Rows from block 3 of the decoder, named by matrix and row number. Rows with one number belong to one channel. Each number is 500 + 40 x the weight over its row's rms, rounded and kept within 0 to 999. All counts start at 0. Numbers have three digits each. After the name is the row's rms in percent of the matrix's.
# convs0: first 3x3 conv (decoder.decb.0.0.convs.0.weight, 192x192x3x3), inputs 42-48, a 3x3 kernel for each
# convs1: second 3x3 conv (decoder.decb.0.0.convs.1.weight, 192x192x3x3, transposed), outputs 42-48, a 3x3 kernel for each
convs0.81 097:519436496546484481486497471461537405508504496449518491569562469479563455573502498435525506489504487556518528634533570506500525469445514485451505511429480522535515458522520490494560485480502
convs1.81 083:490510544569562534530501542484492467497544480532509538481554498461514501486544538511509547513506537433493462496498466479481525468510461481453487541506564480517516510492497472519489486457506
convs0.82 103:519488507491492511524504514536432534496497522505508530505498484549455449503537478422558399423534501458445561446486418547432440519416471531440475530425475504473508514553512541571549541533514
convs1.82 099:509473494437506474545514560546554562529539548478530504446480522450498487424515529536419464484498457448521559492524501462540460556417554414465481519457571512499560525506532464467587464467522
convs0.83 097:517485509478443438489535479417490453503452508561538545446530560461431460459554465509400449527501547528555547521557574437503485481558502528490476469482434508521469462497471490500502499495483
convs1.83 104:450471489521506544442473466500535486540507492545499473606435562508499516442452453442502457515522485507536510506491478502463472409486439504500541569522527461427470473515506536489557507451492
convs0.84 104:490462483477477503501556502504432476518452510492504552526513516475507527422519496409504483421474516528564553512516520512559555481510476508509516470449513532399569496467541475498516507530488
convs1.84 132:472427424527507553503469517483533483487540412491516438501454492507465508537499548470469479469530560462522512551541504558469483504478453441499448506499508504509525587521607492537563427531483
convs0.85 097:489469465513480486462551510490507463522526508426505467536444591452523447497540524584436453505606520512461491438419549414439442448511406462476439572496525506534498500515547530475536511498464
convs1.85 090:560487522448553490534533464506419521461498438491613465529462462593513465489485412482533463479529522482489465519557521564508564469476500500496489496463466506572529539521520390537496503514496
convs0.86 109:473516485495529535496535509531493495471492459508546505549495354533417514464452687540468531586493463507514550462477434519435501501457484502483510484493444505516503501476520446498473489462505
convs1.86 127:416503481480495496503544513483472500524507495452492498503567475539558576552513536516500357502497421529484491500503520482482505509458476546491485538530476527487443531553471515519559517506544
convs0.87 117:529498496474504512485494492531512557492495470523472517484499514524530492498473463355598507510438582511524407528545540440545509501454523440489461501484489522506498495500499493523471492515514
convs1.87 133:446445469488525493464522493556538511540443483464453461521546541509520501509531458510447530433551473522488483532539496464440487444452471450499515473519555572488466559530559500454493492510484
convs0.88 100:485535522510479481456489460555450538509452496510483516525429550432482511566451566460451532508487487507493515474470487440521485441473473560473585448545459409546453504480478523476527516498524
convs1.88 106:499578498438508488475461471536540527569514576539467517507461472453474473428515477502597491515533519505470468568452520600421481507427482472498472573575515485568511493514495445480454477487503
convs0.89 108:510508509509517505498532548527469496476523507536475540430474556461533544490475487550442388483500449521494534523504544495481482576459519495469491500504444490496570497523481526493491504502488
convs1.89 128:428385464546509560484427521509440505493517493483540496539485539504460498471533514433611478448499560523521542525536470524526465502487519546470490506540485460541491501487451512531502505559519
convs0.90 101:522484482521549526510494442542489498535473474570498514565526541495544491458500487457498370528425415417523545554515564469479471405471426553498532538460455501531487537483508520512527506518520
convs1.90 098:506498536483489506479551458505432474550469519480422523529449483474501437438523456505468382496517526521488433552435518506522501574493524537494462538425498528485522495505413518527431538479503
convs0.91 100:505526544526466480402473496480603484468575408542378540473527464462522443520459532491460519468536474509499492459511510490458514417520445556487498553504488487487497496456496504512502521522542
convs1.91 103:424474498498479498482511437474543472512492537473519465557475543475535415471601532449457543481454549566517579481502453546496514504563491440542495598520588558536514513466529455436538467542481
convs0.92 097:510524515496479503503561452486508495459520437487486472549479484557475538539507520514515466481444381448527463551507510432443440568512514517532505423523391554489400536480501523526535544454548
convs1.92 086:521473507498505433506454513529524521495489520559480522474438481479468456488481509577459610497489483485507477490525486562501550488506474534492493533477599498603440421541427484501469564445550
convs0.93 093:568481479411536455484490464476491448507494515429491446529475504493444522439534455509597502403444497499505527536430483513450505498462497524465454566516440506444488557511571538538544493558511
convs1.93 094:475489491541511541442598430479503486513597494471486486479480514497482477508465490412531450575535520494490469493446489431616479499497506523480555487451434497487510475470491431463493469529471
convs0.94 096:490453502525523504501508545462596464480494485529482460427497419528453614445534426495450536514475531438495409497474489544574573477515476405491400535509531502488487514499479518472493566517561
convs1.94 097:565413561461474488565511544509462503493498472522574527527420500437568496512524521488477526531499482481572474515519471496503499431545497512481517456485468593518526483492522514499503528518503
convs0.95 100:519461470523489504511477490522461504546466498546472539530469443544545467435568557431485502443414480464470500626396525489465485478453538511489500498462489510536495550488516481529472474524491
convs1.95 104:490494513537527523447461391459485421496535475537503531506523454479545451477501466497582540531569513539474562571485568504543475454552411451565542534515518479568553544434513495448537460544456
convs0.96 112:492511549454529508515491569447531513470508498532463571454399611481480538493519609484475460503496469586510510492483550481497513495497530415559450509537482477542571462554464479529467519497472
convs1.96 124:455487485501430493502477544490480532501529551479523529442597437494513505544541542458469496519472506552471508498526552488512525432488471443502513485522511524483547536428492552501521552591567
convs0.97 103:473538461543491524481442498517509546510510542455500526483412570437537457427537543491474553509521482493505530550430589417491469436498468499438494489535498512500475516494527507528497496515483
convs1.97 101:463500527502513499500494482488447514503530519497515551521518495470574487491538492444527424512435599456511465482536485569514573513463538457471450539467519522532533552409562473461492388518439
convs0.98 105:491507487461502512490498492465521457515536479488488485456517482468517399502500617560535540556491512445505556540464533458504438531451492594491543441449535503480509517536495513491501505477499
convs1.98 110:509590506460499490490521479498452474528500540485483508513562523487575513492497514520464443442520515538486518495519526533411540485503463510514575505517514568500562525485517503475495486475527
convs0.99 099:492470458550502544497530502510521497468499458456556550489527544455570469503413494517609428481527397502522451432474454518533570506469535537380517542498551495536510494442523482497489510450485
convs1.99 094:464499466467499503481495466444515464507518492420538430526454468479548460541524492472459538535498526552439488513544496537536554544458511516525483552471462494483491488532466508579527429594450
convs0.100 101:553496540492514491525528561498528478541541507521558496482512478507407482560467471492509493546505527527446553472475509573429537543443553553467490534498455472513469534553516516476511506521525
convs1.100 098:489426526475497469583561571572499542457480456539523535448531521475447472485520500505497500487507435463404491462509483486463517457499468536497462535523514441513505491542527456515497493487478
convs0.101 088:506461494476479484510493523510490502517514517482577431493483480488504448502588473463529399505490475529493463441547501543572509466493474470377476495513545480548505475486447527542516558466550
convs1.101 083:521461486532580537503432498543483516554553481602550554453482424546571520498556540532471506559520519505479496520512513499537523527562512510470574437509509565503567474542440508560450572533499
convs0.102 098:492482517471469496502511508507534497551517531569443539495525441562497519540434582477466471495477598498489537393481407589476564496477511545553479475472413519516440506482506530431517501480505
convs1.102 097:504530525438507513515512541484405505480489466539474546429458434509515501494457511544485524589523560497529511543573535513522499541457483549469491537492554530430523477516482477497478427521474
convs0.103 109:532456509451483469477490518509522481504526488472533527431512466554505586428468370579446442387519537480481556487555436587492515487497441383532455539491526498492423414549472488470535499496510
convs1.103 110:431476458559479483492561485539490516489502475436505482497459434481485527483471519505479500499495500510567487619508569548478453531502540557469505546562463522492572506532493542549523482420473
convs0.104 094:529472482479491466499484513505476469493506510434474437444551487549534498536540486590478431528529462476404503469495514608465521541464478522539528532449511527546470475512446473505438539542499
convs1.104 105:488490518486477535567587494541524468463563512477476480494451526499475461503507502490526513501481527513457548501463499507535465468465489510470533511430396501497497455384422540479524540500526
convs0.105 101:460442497489445513556539524505438455516496485502498460495526548478529501541492551475453426544470544550460513505514495462495474480423525488481453523484517593489533523459439486462482518504496
convs1.105 121:423458492503532545524483540543519497490514482508561541502500476487514447523511437501520464548527475551558521511487524499490484543421551534507531520511476507555550476462403585517492569467536
convs0.106 102:464534491465492483472478462501486500466465451542514497496507530457453568505520537602343541546596434461545491455512509496455473513439513483444508490509481434503494552487527461481515476496500
convs1.106 107:506533488472546477470567483524476534589432519511484468555484480538545551528476482531556462465459459484506457574609550520573455470522488608479560523505506550476543501533514406517536447401470
convs0.107 098:492541549534516518451512492535467562456488481470559517419478479493556516480455463469475513517551498393517458448481548562569589570456455555508521498503554531503489462504490490505492498529483
convs1.107 113:461517544468504472473485490473477421506565518569492568537521507483502487485419582540550533490493485502513458524512529473430465496554458411475465528480501462433528485422442480445486462505549
convs0.108 098:550474528544528507504482486499493494514463499536432481402446460533506570452500500497485469491452405449451480463483444522460492464469502453461454476523498518495501517482488503489508467535502
convs1.108 100:451535456515546545448461479528540434496502466487524496487541506526509514502546541515507556515505553529477508506548508495614519541451560539473594387519486502520506465437426496449467476516502
convs0.109 093:498458535478492470517548532459459529504504531522489588489501513570513517555522497491581561484561617434493504504521605574563528565596559448501530505560505534568511452524485443481474542490482
convs1.109 090:522504480522483508557456483538502542507497481531568485502465423550493468561536540463438509453520525442469468475541477508584468536533495468440463512457536575487546558499483538550545520558568
convs0.110 092:514539482531535522491553552477505498481495495522536531567483538462490473490540564489467515561477557505501572502471516489465477471498485531496537527497491523541478526483520494538469541514504
convs1.110 106:456462473457423436438518417497478529479485531430476494488482519499458489457460438461464447447508460505548470467537542547505562548515553448447453490462454497539462521571521567554580556566568
convs0.111 094:537483532444482479496438489539529584463500494489468540473516459541568529521415493524409505467561507500558536525535530535553546502469476519479526485541426552477563477506472468529478438482466
convs1.111 074:478529514538542486501494459525512538482546472448478457550534506514476469543491503503524513539538518415549448478482474473484484413523419373471421469477535519458499517494541495557557430495490
convs0.112 092:489496501476489489469497469461460465520573526516562501526457478441478416458497428461473558541521532588518595488481470516473458553544578412490466472476461454532508512487507493468508537513550
convs1.112 100:508474469504507518516502512423454443543517564532567556464495454556574567507515506467550483496536499458491495463464432551477546536524517512523512488483493452514454463463476405459438401480466
convs0.113 090:469508466567557506459480442569537534533461507524532500483460460503517543498591425476534509447481433498576454505495442517425548523517554476526516570473535483541509463477475504503512514515476
convs1.113 089:523510567556455508470516550503484459507544460543529511535515488501515540540552502425514482496504549427514481581508556605462542552487486493519478565538560547524513560491526501492402492497423
convs0.114 100:502432479459508515575525547433450451535526543444455465571424550467505397514546474495549472430493560488497495560342550442487454518527498585458510462491509503539476570543561489570504516539512
convs1.114 100:572509528450436443513505546538525531487524518502523531530391549527500520507518501539466486499470534485448482527556513511477547597504526487405462417531443518468542465459530476462558443490454
convs0.115 099:467499499484471479495501502501520524521521465481519489502614496606405577423514481510504543486431550431416444548505418559420530520490542522538464533543495442467475539505519530476541509487531
convs1.115 094:450450444536547497415443442590502540503544536526499488498480430487517470501457510540464476571492447487501452435448458506494524433534468491496517503516489536536585451496463509593524523541476
convs0.116 110:528508492501491506474476502522511519530483563469515498519507495484476434535449461511425495544429502549541550529527514478441464558448532525460511474497493509519509459514464524511530508487512
convs1.116 121:438529465525499488499538512573494582523563502438461433507503563463564525455513508467428403449434522505519475489545515481565530492471488496515448538555483550450490403540531551437599446512452
convs0.117 103:499469470471479507490497515546478472525535525532446487409584462477478579572493641483531505526419529434499471403448433492571437532486539477438474519537545452563478481537466487498503467512446
convs1.117 104:512508517438485449577526473492488498538448540543509535436519504556519457432500486461522501525526487463479510518528509424540441528421486494543525517464450578482530539481471526433571462451556
convs0.118 098:492478487495478504518556505494499502483492455480577476509476457441586454433556425503528520395455398463501439459430495542520525417550482483499468535462551549418561507504504531523528507493534
convs1.118 097:457522432509427535540567534524461499499467489479530502496456530528507523523539482514446522555535576553501564516478563485469480568487541447503474514555451530498495502463472500461495520510530
convs0.119 096:458461461492503473489455504463487503460438479443511491644448522492479482470579514453582524375478476524546516604479456496455466463586520537420444499517506460587460524458498566464485471470470
convs1.119 112:562477519541500487452509490548454554522496501437572475503431511498538504462540452543515482478506579466470525490528470456485471555554517512462472461499422549454500578534523561515422510515486
convs0.120 100:472520493481464453488472500412568377517455491502417531468585454560419537525468508529433522456541476478434589372534437394505490483515468564447516463524459523474527487510458516512523479519523
convs1.120 096:525483523525595547491449488572548546544571502508510485524516521479522410460521479495512548493525559504540486461449429518536503539520517564532582518541499485491456489492459525531554482537511
convs0.121 095:500468481514459504523536567497490487528421486440387438455551424443493445476527416499484489505511500480521511480559430544444529556527582420538490489566477511514560466488447503488488487480517
convs1.121 093:483461492532540548497528457499615483524529522519517535384494388491525494526564526432545431467513473506542484538447490517546531490531492506483448485502470501559501539533489556471496567446529
convs0.122 096:469474502478525512482474532505514484440532449472594430494545524421475462508550371498508531511548503539463486468463550416486464466504445461518499483501518513470475474474462474460486435493451
convs1.122 073:458456463524560511558505487449440448489519493438452439478427477515531490489472451520514494479463432463486482553510549505480518447470442528584558480492496521462552555530549526560562455442543
convs0.123 088:497501570506508556464527486446544478462480464523489530434547529409494559572475550546520544491506478483541413574569643488469618477429519567478515537514560526505473471480446457473439499466449
convs1.123 071:484527504531557548505487505440485452527574519485446505490503497516533505500450448492479548477492473459506460464541464448540523415541433457495478494451477480514480537502541493494546420449514
convs0.124 110:472498501502502498482504508524542559551513511502505523365541747506480556531469347472457522512522471521511512529458509532543569468483428490494504501484516500500498502488482484461471480459487
convs1.124 111:479500496485502572501480453517523504520550483438454453544456535552426535424509495466539497419494452523514464554507543516459518527499548529476534598441530512497553520491493511510482529486540
convs0.125 103:519465497568598540453441436485506489517510502520471497426470467497466472612481606482492519467541535484497539436459520474504525483440516500502469492581507512519434483511493507528528488504510
convs1.125 107:502555539535480447484461455501496536498533550502529497519524430494445534491492467493547485448461467482486489496490498559520524518552521519524484513427482493499518488534548464551495557517536
convs0.126 112:509499460507487533523528501470553476527481485465479572418425634526480389493376527500529455544528495493477530488501501466505477540492467453489449442489496568454416510493526496504491495477482
convs1.126 123:473490547463515479473480506448462500466480461437445461484528512567506510534536516503505468498501501530504513573542500497426476528516498471531543528580452506453532528542532539506520519496529
convs0.127 100:489480470530528500484481501538487518483505454546451564518479478436467530534478540488481524474489546415465484533562508462512443560553561505566422485452469464424490483496437494534473488462501
convs1.127 105:447465542482485461453444459492534498517479533518454480436545551487516465459493516519552587528512471462517568575510544514483505496482442405538521550541560484470570551490527481474466437485491
convs0.128 098:436495485535473502569491568493507566541436552498466520501384522572491629463420442589547487541477564567505447514492492559513547455514462453561516451515490532476515523539479551494538502525478
convs1.128 091:473497450481492466546577545553487512521427511477514490483472451457505487550537512503430452430537465520435540494531514467464432487418530488435502463540555417527436465468480517506492586472520
convs0.129 103:548513551460536469485545525562504516512537508513554456509581514467457520515536534508542559547502527479566388420495411519423428575604594523535533537556461574465557480510509501538491464529449
convs1.129 098:410502483561492435520553505546503581484486489540536523571545469467464489553453548432506468432427484439534418446484460502558498568484611537463503502485517553524567516485526543539533590530568
convs0.130 100:494464458492510482547471515530539537521545521514484529397422435460512468457512445436574439557486494520473472438559449484479519472506488534510502454466426514502481504505491520527490496528469
convs1.130 098:541501518437532482527572485488448508529504551565474559502492537531496452558468477559465578465477458427443461499540480429541401441535508480436527499514577515444570502533491514473533495500539
convs0.131 113:582463545501492488517475521530441491559457588503518483459468510537468556415556500474421484526495574514535517451465491513489571488524580495459537479535412522397583479492469505513510509478475
convs1.131 120:463469482466449543470472457480450497460489428472416400542493499499549569546535472442513529438529460502613466485551490494430418447527513503528580448504552465506513532520573489497492549529523
convs0.132 100:450522440471499498505515447534542516485507445474587453555482538492558496512540540521492514429496519569506450545482544493582567491537540498541515505598465483524401504492486534495534537497557
convs1.132 095:457548459513557556510522474425479462501573484526623506509520448462496484485462546438514517463467492523544504539511475463423407450529471532479519461497561408456433416484478457466503531587501
convs0.133 103:455469490471468505548481546510490503497512493504482540506429466550555541543509517482503469497563616514525610507416550495419431463543439465523519507467548561478558523488486528473523516488505
convs1.133 110:556568502477463459557498506490467519486453480555533586480400552532528550503582451509472458511459508437485468592522569443501550552532527419447438492542496498432419554566529532540458479499508
convs0.134 102:477479569502542573449499520490500504526532526457524445435523471476530431423543555504489543397470506487531486479500518534484526423559496548490514493523493515487498500475494465471455445543493
convs1.134 095:531494504461540533476486506463468459499485505487436490495495496577559482489511521576470511493460512504519444562485530494446480455487490475566493410493460531432511520424516466545509384447474
convs0.135 102:493469502515514484475532472449444460570522542604433536503504399545442462511443510544515500449494409506547443479534551491501428544527539492507501535547477510485523499481491502496513480508499
convs1.135 094:459526465468527502545514524427437417465469481559485561536550504531442522489512525531460468526521512518477499453416475494465502481486542553539516516520548523494528481452488452448451461445460
convs0.136 097:533542523436461486497513453447475501419509465570534524482474528613566528530487475480502428518532405464497465467491544439494468487491471460491509507496505434553528467418424486487462480489514
convs1.136 090:529535559476467475520550536439468412493520491446524470527476516542489578536573502516547516497503499563515495490496494463443483482499530497508533471502492444508469468496430548551552533507528
convs0.137 092:549472514505522531463496502446502449475455442444534412509551513464504458524470474523496518494443537465542476495481481477499439417465427516493544507489509489508525532411509481450450516475524
convs1.137 083:460526502482484490532538509457559426514490508518524532608440493484516516530480540526434473518507509478521509551449543532500516517600501496455508506491504487455473526555463561541494452506461
convs0.138 096:517539519525496494487472472502522508465561430516499463529417551513435444542489499566523519473569501579496535501450508491416583459416451509507492429474515484509552469502476504511488534469514
convs1.138 091:522513525557475464513447447559535534544511498519547511573492500521462507429465466508506465439550496428482429522533557462506520498477508493497529502506518518522469452488437508476488506530484
convs0.139 096:531483515540479556547497541494502520448483484579474568387503547431463435487510486559440515508389454498512433443496442417452481546471477509548460532478510476508434498480457520526508466489519
convs1.139 092:477544473427515437568465564455521477465510474492533481548530501545479533524522567535510472505541490538533472514524512466465468587570517527505576503524475490495467406534488498468438592440506
convs0.140 095:483445523448458497536528534449503498499533506510501440483524475529527443415476440496526452474467460434490471587473562536549438471448472545443538567419534523487506513503470500481497476495517
convs1.140 098:560574541446581503502517487525546482475495433496586518524482473541472494557539502544465477479519487527446519552578532528486505455471451493471540558562599504531532479494488442538514506495496
convs0.141 096:487511469560507531536469515510435486479413452481516504507393467483523496506463464397449496478540542514483617517439472424458466538486482486461483503485509442481475509447521512481504494479487
convs1.141 096:498510438474456523457484542566555526517534496454473462483430466507486571509536457524557538506432531517478512495531484552468508521488479471440508456518499556515548488486582509515537511472513
convs0.142 101:501515532549452488477553492516506450482457433591549538528551515380567473586500518470542523527522487445533488629538553509567489486527510556557587513446487429491406467475543467508528521479520
convs1.142 086:452508451512511503510554493459495436541546471448527426476469460496473543480458470521507483491482515465478480527516498501480459459514452585449501512502568495471515502511534486473535487502503
convs0.143 117:518502516507496501505543505497530491445496463478520451412623648493506334546507541488446467492532514489515541458540525535452448474490493453461563489514480489529500539485501478471501513505506
convs1.143 121:452441530496499552473502468519527494460520493455483469496480465541460512527464505496534526479438528498506473544560520544509500460501416509496510507547494541498523498497491498548556539472542
convs0.144 115:494520515436480516505509509464482547478537482500550543536479459465549510458492456310480571618438522532453537519498532457550541486507518503423483530502526509513504481469489515529503485482513
convs1.144 130:386472475533537523488505511519551520508510486463513448522558460506515474543470471485534513551471411532476525546558532481523446435445471466483538452495502483478519621482511522465510430485443
convs0.145 124:487493566493494479507484512471509451496515496510430533520508365436471578496446509610470394502531492484506523574493442518526479488492487454524542481481460499462447487471488475489499483498491
convs1.145 124:440482510422475492509463507527511498495488479488456435576448465547550523519549462469495439536467449536469475537515511551479541395500389496504534546489561534577441497439412490516513515505564
convs0.146 098:442522513484458476480510549450550438471512472463521499484439504460495548448491463564441545567460465457506502451483449448498487469557519510494509517497497506517423509533512490499518529479530
convs1.146 093:473438432531524529513463482457497516544572559519557530521513527495462439578493514514532557459494466412443421563550489562566458412520488412597410462473539481566523534519511487511532479563510
convs0.147 111:483548498485499499508505497480469495446506425478470503604465477404583562480487462429481588506513417517520520458465521488552528480480387542458474448475575486498385490475518515478473474465496
convs1.147 116:493454526448496469487489520467531473533512499417440373519481528499494507521533517466442538479467462515488542544514480481497432483510441525544557539495473547480485515500527482495487545513549
convs0.148 100:490466452499473519574546522417495474529571519519473524450472438546534449579443460542410505549553491552503500449462429509492430563527511503525515522537510506526530494526463491494483521527511
convs1.148 093:505581491538439474519573558490544480424497402518469549451506439515485505513518501515490480547460573511544490393466424409498469528525506498520527532467507566465465431463510508513495571453493
convs0.149 097:486507508494480458521488588462475441504495523507571555508487488479564587497512478424422525483478490494552533450469431559501501523497498479440449447483497490497526454507524498536511526502516
convs1.149 097:462424488592512526472530474443440457486476492517593510529555540495448516526547529465522517502527474477474521588551545526529466514494504434445452538554556465504514552479487520464517507465488
convs0.150 090:423514453562500493507485519510415459568442522498452516494510480512553432497464399489450400556570548515425497517415527591446510451477467417464459509467511478452449502491546503510540474492475
convs1.150 081:576519525461520538493545510478649465501557530503507529501465485547535446507441503567610467404474451518458467514533524479513448453452436488463490503570519545474464511525585452546542460516463
convs0.151 106:497527513532536541503541484521513508555469534498536500501566601449548522479441611480521444511493500499546456536585490523529585500480601528480503541422476476430485544507484511537458549482479
convs1.151 117:498488521464457469444458475469466532546443507497496503516525471447501497525442469490441470495463443530466483487447492467504512514444521527468488456519540539518547468492378619494525574547480
convs0.152 105:438503489516525477464463507521543470513512450495479505503519518467462434487438485462551463406577488463399474469508443389513419566470579432583407513449495481521461510474510473498509520493500
convs1.152 095:473533496509500417505494512504486534535483522453519452521588471473501525443560488555548530506439546508532502404524398537570481536470571522538447483467543495492481448464469505516485499499419
convs0.153 112:589492513443550466596501445471534456489471473509477502502533455514429480578442532523452552479492515560522490565455530478515529506539468521493519488561541441470481462486498457514504513517533
convs1.153 103:650518537444450479541477501504465502518490540532466487447502452500477496508533507471493515480494485476544456513500464452494437484531460506545530551472525436474490543479504496494536459520540
convs0.154 090:468489484454520484422511422441438424458490419484468560469425474513534569564519549519445530465565481488442503456468510476492513457519492519490537509530521534555551465454510466478504481470489
convs1.154 088:495523521490572497497592518496528482472563446460533435543530452528521479489555536523486477554492506536500554426484461527521507501558501410453397499555501472493444563534549575530494547520492
convs0.155 096:533514541521498537549509510505512475559454528503481490475507450559460487495445432491490512484488559471538467438408453484450439453403500487505503467518458524543534512493509446541478483518492
convs1.155 089:512504488483521529488555536493486479500491507526469554483497440524551494514498530518510535571560516519499481522536517545518513618492584464501476545522539430527445486510503520487508531519479
convs0.156 089:481468475479477474542540538544541540595587568577503529511445450521468490551537495488531539558543542508532518482469461449508476530581533470554499467552495464515467524503524545491540530507525
convs1.156 102:492477488491544509531545541468430487484524519542534567461514463523552513476551496483495498459471513480454498492440467501482483487499481514510508499506519509533493464507508412448453425438487
convs0.157 112:490470498506498483469518517458420450540477525452494484405563575395440456421493494555402507624551387449469505442508584506400558462528489414532446504473503534544549479496508512524473548514502
convs1.157 128:465473489527489494464512472547547522545511473547550509551535488505526482547516570443536507434433514450505474636552577451536515463452428526499465515512537468509508459514477492530550434443497
convs0.158 092:477482444509492506473530499465498479469513582435550563467506574521447574529539552489464430438567485584499445508578531518518520566559514416475465522508480523461490481525480492491485527503446
convs1.158 088:496525425577493552480478431424538429511542510602493562496530460507468514517475557495469478508451485561484534505463537483531466464518510446512467535465502530496453510480481564491517542593498
convs0.159 099:582539503479419503627547493547497507469514459445520452489460462577588562500507447467527525467482496571460487473411470474480537458572455510529507409498458489529523442530495474489488478499507
convs1.159 101:637579486426457489565495471483533467494509475541478548517511490527511508508548533469461485492497490520501518538534532491474512560582496480493478456534545497460472501514589521605562442520441
convs0.160 099:570460539507453498538444499513467508484473435541475510476566343485436472512507476471505447516441541602504537588411514524500473501455583428527495434512508524471525514487506514508465475481468
convs1.160 105:490554471565562548488505456452549431583505572547509521524519479474498551520518542496508459528559392467546548499518471555497516498525554426510445488498470468513480523436538602534491547538493
convs0.161 102:564532552540508492527539468508551484480474449486445451609472526480490560537456447531456529512390474493507507485398493470538555469493441505534513474474527455591470481473474532476510502512467
convs1.161 092:465602564484480440464525402530493537522476504467545474555521563470568500472546418416429421535521466547506526490499533531485518510486546502530531491557521540539536528428525469463518456547514
convs0.162 089:570496528474486461524549494486488469510511450484506463476447460476547490438516499539538472525525508480573545471560484457494543466467493477500534513497519454500453487481478493503512474505467
convs1.162 088:569533533487539494496500458598474561519541510477568455516486486548532529538500555477564488421493472527481519509540514527519510599511537502488468518527507513503508496539485499552427507590446
convs0.163 087:452518456531539533537502497488486434526482473557495508521414522560512563509510514521486446519525514575468511488488542537500481530495507516489520522522532508518521481469439498471471402466436
convs1.163 071:420488467523521528509506543468509416526550526446452496484497493537480564472483465524485512460461446542501538474524489412473429376538386483477499475461458530539534577504558497483543473420528
convs0.164 102:528492546483508485496439507492522522508509477506441464510543528537565537548544512453505515465559470437525437443493557469560529489451429410579494456494484494474541453547477457494471442521501
convs1.164 106:550533546553515489511484460489493487543527551524515553469479411411385453480544493535510547546533577466547514453521460537518508507473584587541529471497504451479459429474546456509522538490512
convs0.165 100:552502493545464491525497477493452494567421537447495471406512472612522523474562402462575444530537590529505471475500510549363474567529489538465578460492564503499535491472526483484503473529493
convs1.165 106:445521482512476469499501449507565475491521484543586497517478496440496512524411527491545542495490493520454549560479512511514533425558406449483453568474548485516503463466457576447555523629473
convs0.166 087:447478479518491554577480567448499456439565438524511518534558477509539500555512508437481470575496535433473539486516489516597501570497574468451456524464512534460494486479475527520521533550538
convs1.166 074:554551474481526485500510486587494599523522538524544518474505469533553508473489466529509466517462418551469436520572494512472479492449513443435429506508519474452504470511481526557449534517507
convs0.167 098:552476514502537478529488459589499572513504448572404555497475467515511488485566451512533508439381498492500429474476453562461479567544513452501392533466494541464464495517492526505485502539467
convs1.167 086:480541483475508522494478449513499522520516536390562410505544522495530488440502459508483457513535508466543471493570516557451527543479505535471552556514518504499500480502498503535508581496511
convs0.168 095:514493523495470514509474485475459495452453459539501496482472489562478563414491453503433563473431522511492512557433503619557547496560494534503523553509556454494507477468478479504525490500533
convs1.168 097:519504502456552443510509445520513471536558529498549495497452501487501497487501537463481477475509550502448545450548503405497418505511453468519522476573483552491496472498480481462448568487522
convs0.169 094:496548476557516520498517488523468499514488537528477473568484551436545489555495529514526450525503556537569560478425498422519455555521535540553534537427545472586462529501532500517523509496500
convs1.169 093:545503558489463473486546487465537484526497525492541487535535532425452489485522471517446507437510434554450536514444414564531512530633552446488513531533536521521490439474499480510438595539512
convs0.170 094:497484501558547543567489500563511512545446505500462485489483514611537496468441527518575486443465507495464466514434477567520440506537487478522500466468505514415506479469472467537496461468465
convs1.170 079:581570540506520485544450526548469517456605492537480557508497537503440490552492521493526464463507501449459489511506488518465538513560513506532517507504509501508543477512517512492539466471554
convs0.171 095:483483498460523486493482468449512450536542576462556486515555479491462482522490471482453435518503523471492468463522391452468438506483525493495495476520485512501530522538533476514477519501514
convs1.171 094:521447504486539419441456476551504556477491516505456541528583557508535479532487552529510543527450449491503498477525500430492487477505505396441416542502513640555625473612534463518502584498575
convs0.172 097:498434528523538494473461491481513486500519524540505549497440448519486444498522552459470533588530539498493506463423419483460478462572382506406541527473555463577469506486541523487494506538478
convs1.172 088:534601513548556560561493486504442547499434554545504513493453459581490492454456495437477502534513467495437446501469514548484524563416593557507469480563423498485466489537493579547511555507539
convs0.173 103:521506534472523506536520566470541485512468512483451464436489496539442480392617420501439492461507534520492504494470540543438495442651474561498511463525496526529537496508514505505517500522464
convs1.173 109:474522472534476487475539507617548588485564478513517470519398560435463507512489554499518493530529513495506485519487525496524522486492541462528489504494466470480481509501491599579527514511484
convs0.174 096:500425532500499519467550469434547400486478470490470503478505562484500491527420494416541442453561551498485594532440570473494455435497425435521516557502579468490429530462502504470520515447542
convs1.174 096:416489444567521523507539513523564555532485545477535466429507458470496511496559473543503538501533470560471557562411499552471508501499538483543443428481474455508521456559476456529458548549457
convs0.175 108:476473509529491536490518516507532538468489493481512514397385482438548522418440482601628534499511588467425496446407496500533528546538598506501523465494505456523517499508528505495514529487528
convs1.175 118:426457475509483493475472477447522414556546523548444484457523446533512543470583528463477518466459483453500470534508492543468482468535512477495571474516489513490511472433467503529457460542526
convs0.176 101:466600461561520557487518467572493533442519447514582528514499456521493448511506531471456433500478506568497554394538405468442473480492491508560512489401525502513497538484537518487526475508477
convs1.176 111:619630583477449496508497545426510420530497542516476485488511492525511548467519462437448465451520452538482579500594511484540463581481585536470510498530464514468488490516498423455446509432541
convs0.177 105:467480457511487484498525544451443515534514522482566482425523481535476554530460498447456538478548398489565544390520429408533478513460463430478456481488517511499523503552485496525496505501515
convs1.177 098:461446451569566536520524536452495487535499540526466536466562447539542525541508520495454490470513509517536506573472530633507492609534566517480497479473543420502464459435480456462476469478493
convs0.178 102:546525516514451518475496449505481524488486519478511510576418534457500499495531500499439545546537517424636449546462581397544515517567479499548472436471508519577476517481540487487466494522495
convs1.178 113:554566512550478511460494412491535529549524505508545441554479510503506525449486482459476492479479495514525493538442469532551515393470444471425552471507447563546511478454489551557567573588556
convs0.179 096:499530509481517491488493491476530422506506492480473459511469566532515505477597456552523558468529506417419475505501564522458469488481480475522430473482456573491560519508530483493496479469462
convs1.179 098:509536473542545547587507494522470489529523486529535531427480477528571408527423547583492503510532507452451488612535585499535494487514437481501447475478538508521568543485458532479461481480494